{"model": "self-supervised image encoder", "dataset": "pictures of board games with random positions, seen at a slant", "train_examples": 97500, "image_size": 48, "crop_scale_min": 0.2, "horizontal_flip": true, "color_jitter": 0.6, "method": "vicreg", "arch": "repvgg", "norm": "batchnorm", "activation": "gelu", "depths": [4, 4, 4, 4], "kernel_size": 3, "stem": "single", "widths": [48, 96, 192, 384], "projector_hidden": 512, "projector_out": 1024, "projector_hidden_layers": 2, "init": "trunc_normal_002", "optimizer": "soap", "beta2": 0.95, "lr": 0.0035, "beta1": 0.95, "shampoo_beta": 0.95, "eps": 1e-08, "precondition_frequency": 25, "max_precond_dim": 1024, "merge_dims": true, "one_sided": false, "adamw_lr_other_params": 0.00081, "grad_clip": 1.0, "magnitude_pruning": 0.3, "steps": 7200, "batch_size": 256, "epochs": 18.9, "lr_schedule": "cosine", "final_lr_fraction": 0.05, "warmup_steps": 210, "weight_decay": 0.06, "adamw_weight_decay_other_params": 0.05}
Rows from block 5 of a small self-supervised image encoder, named by matrix and row number. Rows with one number belong to one channel. Each number is 50 + 10 x the weight over its row's rms, rounded and kept within 0 to 99. All counts start at 0. After the name is the row's rms in percent of the matrix's.
After each channel's rows are labels from the 100 images, of 14848, where the channel reaches its highest value: "top examples" is what is common among them; "peak on" is the class under the peak. Only what is clearly more common there than usual is listed. The data: pictures of board games with random positions, seen at a slant. In brackets: how many of the 100.
# c3: 3x3 conv (model.blocks.5.c3.weight, 96x96x3x3, each kernel summed), inputs 0-95
# c1: pointwise conv (model.blocks.5.c1.weight, 96x96x1x1), inputs 0-95

c3.86 102:36 52 41 43 53 37 34 62 55 69 50 49 22 32 52 44 47 50 71 35 57 50 68 58 49 62 51 35 50 38 62 46 48 57 48 54 51 38 55 50 48 61 53 58 38 47 43 52 50 47 46 34 34 38 48 28 44 54 29 51 34 56 44 47 44 45 54 43 57 45 55 43 57 38 45 31 41 43 52 59 44 46 63 56 45 36 34 42 41 33 34 47 39 43 55 53
c1.86 111:50 58 59 49 65 45 39 54 48 50 50 50 28 40 61 43 36 50 50 45 47 64 46 62 50 65 42 50 73 34 50 47 50 50 53 48 40 46 49 50 40 59 45 50 40 39 64 54 58 34 56 55 33 45 43 24 36 47 32 50 34 46 44 48 47 61 49 50 41 50 58 50 62 46 37 47 48 50 56 63 45 47 42 50 58 50 16 55 27 39 52 50 27 40 50 63
top examples: stones on a line grid (77); nearly full (63)
peak on: piece of the first side (38)

c3.92 097:43 59 40 44 45 42 57 35 32 56 47 52 36 50 43 47 44 42 52 38 56 51 58 47 47 48 42 41 74 50 41 59 35 38 49 47 49 42 69 69 41 39 49 29 48 43 57 46 42 47 55 56 43 47 19 43 55 54 39 39 51 30 46 40 45 60 47 49 64 59 29 42 44 42 43 45 50 39 35 61 40 45 36 35 40 49 57 52 40 65 54 51 48 66 67 55
c1.92 091:50 42 50 50 34 50 62 35 50 52 50 53 37 50 32 58 59 50 65 36 40 50 63 50 62 46 50 34 50 61 29 58 37 50 50 40 50 39 67 50 50 49 49 25 50 60 47 50 50 50 50 50 45 49 42 50 42 55 50 35 60 33 50 64 50 37 50 50 53 50 34 41 45 50 38 50 50 42 50 65 37 50 32 59 36 44 30 50 24 50 50 45 17 50 62 51
top examples: stones on a line grid (47)
peak on: board (100)

c3.22 113:56 44 49 49 70 37 34 54 47 40 71 55 47 54 37 37 43 56 36 37 55 43 53 39 63 72 54 54 46 51 33 50 51 57 62 45 42 62 46 46 47 44 52 65 30 40 47 36 48 33 50 61 58 68 38 57 39 35 41 47 50 49 19 45 39 54 57 54 40 47 45 57 52 56 46 54 47 66 45 38 40 45 64 62 51 40 50 37 45 58 51 34 51 58 34 50
c1.22 108:44 45 41 39 50 35 43 56 64 33 62 50 50 43 35 40 64 50 50 54 57 50 29 32 74 52 40 67 54 44 42 41 60 58 50 32 52 58 44 47 50 42 57 59 37 41 50 30 41 36 53 65 50 50 32 71 50 40 41 48 50 45 23 50 27 48 50 55 50 50 58 41 50 50 30 50 69 50 50 50 50 65 53 52 46 52 50 50 50 61 50 34 52 41 50 50
top examples: discs on a green board (81)
peak on: piece of the second side (39)

c3.2 096:49 48 52 40 48 47 51 39 42 41 42 46 65 55 36 43 49 52 58 50 50 67 41 47 43 57 64 41 44 61 43 47 71 48 31 58 38 55 70 49 40 59 38 54 57 50 34 75 54 54 48 48 50 49 49 35 32 50 59 35 48 48 50 47 41 43 48 36 46 49 59 34 56 59 61 37 66 68 52 31 47 44 57 47 61 38 32 73 64 42 55 54 51 60 35 52
c1.2 097:50 50 21 69 66 58 42 49 57 43 50 65 68 56 32 70 45 67 50 42 38 50 43 57 36 47 67 51 49 57 34 40 56 62 50 57 46 50 57 56 53 50 34 50 50 48 43 59 67 62 50 49 46 41 50 45 33 37 50 50 57 42 43 69 54 50 50 50 45 55 62 50 64 61 75 45 44 50 39 47 29 44 50 59 71 50 39 58 50 50 59 50 40 56 50 40
top examples: discs on a green board (44)
peak on: board (100)

c3.69 103:48 54 38 41 40 45 61 57 33 53 43 31 39 46 40 51 42 70 48 56 38 60 50 50 59 31 38 65 53 56 60 48 59 48 33 61 45 47 56 32 43 64 47 24 50 48 52 49 35 54 48 52 56 48 58 53 38 55 56 30 35 60 39 59 43 43 43 51 55 35 48 47 50 54 37 28 48 47 53 51 53 49 50 38 40 33 42 62 48 53 52 53 32 51 50 19
c1.69 092:44 57 31 63 50 42 74 64 38 39 35 40 50 50 50 50 50 62 50 67 38 59 39 34 42 41 47 58 50 50 41 50 57 41 30 50 50 41 57 59 52 63 38 29 44 50 50 50 51 50 52 54 63 58 50 34 30 50 50 35 50 39 50 39 50 50 52 65 41 07 50 50 50 55 43 48 50 44 50 53 50 62 65 44 40 44 50 53 50 54 56 38 47 42 50 33
top examples: discs on a green board (44)
peak on: table (86)

c3.1 099:50 54 49 50 37 63 54 29 43 52 48 49 50 61 65 43 47 52 45 55 43 46 46 29 53 58 47 51 46 62 67 54 39 41 33 49 58 63 38 55 58 41 42 36 56 46 42 50 37 45 59 31 46 54 51 57 73 60 63 36 62 25 42 53 40 55 44 47 59 37 50 43 32 43 40 28 79 48 38 44 47 43 44 52 54 51 59 50 42 64 39 49 48 43 57 37
c1.1 098:45 11 50 45 54 50 59 52 37 51 48 62 26 50 50 47 66 58 51 78 38 47 40 37 50 46 50 56 50 50 42 50 56 33 37 47 50 43 41 50 68 39 50 39 62 57 61 45 42 50 50 31 41 50 63 46 50 41 56 38 61 38 31 49 46 61 50 50 50 46 50 52 37 50 59 60 50 62 45 50 50 36 39 46 32 41 50 39 50 72 50 50 45 50 44 38
top examples: noughts and crosses (100)
peak on: piece of the second side (41)

c3.85 077:31 42 44 40 58 63 58 54 37 60 58 52 34 33 53 58 50 56 39 56 46 41 48 29 62 51 62 54 47 58 46 39 50 42 62 57 62 35 59 66 62 61 49 41 45 42 58 65 71 41 44 51 68 52 60 60 60 49 54 44 38 49 59 45 45 44 54 62 46 53 66 48 46 72 55 47 49 58 74 46 44 36 44 52 55 24 47 49 51 54 40 52 24 54 50 47
c1.85 097:60 50 25 56 50 63 51 50 61 61 41 49 39 50 39 50 50 51 42 66 50 56 47 39 50 61 52 45 50 50 50 51 64 50 50 50 50 36 50 45 51 63 42 50 45 50 61 50 50 42 50 60 54 60 50 50 56 50 53 50 76 55 57 65 42 45 57 50 57 47 36 58 50 50 58 54 50 55 61 42 47 59 66 53 61 00 50 42 50 61 50 58 36 49 65 59
top examples: noughts and crosses (86)
peak on: board (94)

c3.65 096:46 51 50 42 53 52 75 48 42 40 47 48 38 37 39 41 52 52 50 35 55 56 40 60 52 56 51 57 62 33 35 53 50 40 40 49 42 48 42 55 41 42 49 35 55 58 44 59 42 24 44 38 55 40 54 45 65 61 66 52 66 61 34 59 49 23 59 58 72 49 66 62 34 59 62 54 64 42 45 54 37 48 48 56 47 47 67 36 44 47 48 55 54 42 40 54
c1.65 097:46 23 47 55 45 50 50 38 50 62 46 53 54 43 50 42 50 27 51 49 53 49 50 50 43 62 57 39 50 58 38 55 50 50 49 46 50 62 57 66 50 38 50 50 69 38 46 38 56 29 50 50 50 41 50 40 74 66 50 63 50 61 50 61 60 13 45 48 50 42 50 59 50 52 82 50 51 50 25 50 42 51 50 50 50 50 54 50 49 50 41 50 53 57 27 55
top examples: noughts and crosses (100)
peak on: board (100)

c3.81 086:58 39 60 59 52 41 60 37 33 50 25 39 21 51 50 29 43 40 45 54 62 38 56 46 50 45 50 57 56 53 42 39 40 51 55 50 54 45 37 38 67 33 40 55 55 54 41 70 54 53 56 51 63 51 52 67 43 53 38 39 56 45 59 32 51 49 47 44 48 32 52 57 57 63 48 46 48 51 54 51 57 51 57 40 57 52 27 42 59 45 69 46 42 49 27 47
c1.81 103:45 37 39 62 41 50 33 45 50 40 37 35 50 61 50 36 32 41 60 38 63 38 67 29 50 46 43 22 43 47 44 55 37 50 58 68 59 56 50 35 67 55 50 72 34 59 36 54 43 53 50 50 66 50 50 50 44 63 50 50 50 47 50 50 50 42 50 61 49 41 50 59 41 50 44 50 60 50 50 43 63 50 45 47 79 45 29 55 63 37 50 44 54 55 50 50
top examples: discs on a green board (86)
peak on: piece of the second side (72)

c3.56 102:48 39 55 44 38 54 43 69 59 40 36 54 48 53 58 47 51 54 37 34 42 46 70 44 46 48 42 45 52 39 49 29 56 32 58 32 54 37 50 42 51 40 49 47 84 35 46 39 40 32 35 37 54 52 47 47 44 59 47 63 28 59 52 54 48 39 49 37 53 49 41 51 38 52 43 44 44 33 38 38 54 56 47 33 57 49 53 51 56 53 42 61 34 39 60 45
c1.56 097:47 50 61 50 48 50 58 50 73 43 44 55 50 50 50 61 50 60 50 25 44 50 50 50 48 49 45 63 45 50 41 50 46 32 50 42 50 50 50 64 48 55 39 25 76 34 48 50 37 50 50 29 51 45 45 50 39 42 50 58 50 61 50 37 50 38 41 35 50 33 38 50 50 63 55 68 58 50 46 53 59 39 62 50 67 62 63 50 50 80 62 69 50 37 50 50
top examples: discs on a green board (57)
peak on: board (98)

c3.16 096:51 57 54 52 68 54 52 46 37 52 58 54 56 58 66 59 44 39 42 58 50 56 49 39 42 48 56 49 35 54 64 64 52 62 43 53 68 36 43 47 46 46 62 64 30 52 47 40 68 47 38 42 61 55 48 33 35 50 58 48 37 53 47 34 31 47 59 57 45 53 36 44 51 55 47 42 43 52 47 35 74 45 69 47 53 50 53 37 38 23 32 61 46 57 41 58
c1.16 095:59 56 50 50 50 57 77 59 50 50 50 57 30 50 52 42 22 38 42 54 46 50 50 27 69 50 50 45 61 46 63 72 64 55 41 43 50 40 41 54 50 58 54 54 46 56 30 53 57 50 35 26 53 46 42 37 53 50 50 39 30 59 50 37 41 35 41 50 53 68 46 50 60 35 31 46 50 62 47 43 51 50 57 56 63 47 51 50 50 50 50 70 50 61 50 50
top examples: discs on a green board (59)
peak on: board (86)

c3.0 073:17 39 60 51 61 54 51 43 51 63 38 32 53 48 32 33 55 49 40 46 55 48 47 44 46 56 64 28 53 52 50 36 42 56 47 47 50 64 57 38 62 60 48 44 44 32 53 47 43 47 47 49 66 29 43 48 47 33 63 66 36 37 38 41 63 69 46 63 58 54 58 50 48 55 49 40 44 63 39 43 58 46 59 55 48 54 65 41 60 47 61 55 55 43 62 50
c1.0 091:01 48 50 43 50 62 55 50 46 55 50 55 38 39 48 50 50 54 57 58 50 50 42 35 50 45 50 40 56 50 45 65 56 50 49 50 45 45 41 50 33 31 56 45 58 50 48 50 51 48 37 48 50 42 37 50 50 53 59 50 65 64 50 50 42 50 50 50 70 54 44 69 38 43 34 30 35 41 31 62 50 39 63 42 50 39 50 36 50 74 58 50 50 52 44 46
top examples: noughts and crosses (99)
peak on: board (100)

c3.64 099:43 51 40 38 63 52 63 45 44 47 54 47 47 33 39 48 48 49 57 64 60 52 52 46 40 48 56 60 52 36 44 57 35 50 40 62 55 57 55 39 52 56 50 45 51 52 44 39 50 38 40 43 27 46 26 35 38 48 42 60 41 63 28 43 45 51 41 69 54 55 45 54 46 56 63 29 39 33 53 31 58 53 55 51 45 41 39 47 56 34 24 38 52 42 65 39
c1.64 096:40 50 63 50 50 45 54 70 36 50 38 50 63 39 50 65 41 47 50 65 50 50 39 67 61 50 50 66 57 55 45 39 43 50 50 54 42 50 43 51 41 58 36 37 68 60 60 57 40 31 43 48 28 57 50 38 34 45 56 57 38 51 29 50 26 64 38 59 49 43 50 62 50 63 55 41 32 50 50 43 60 40 50 61 45 30 56 40 50 38 41 37 50 38 50 42
top examples: discs on a green board (82)
peak on: piece of the first side (82)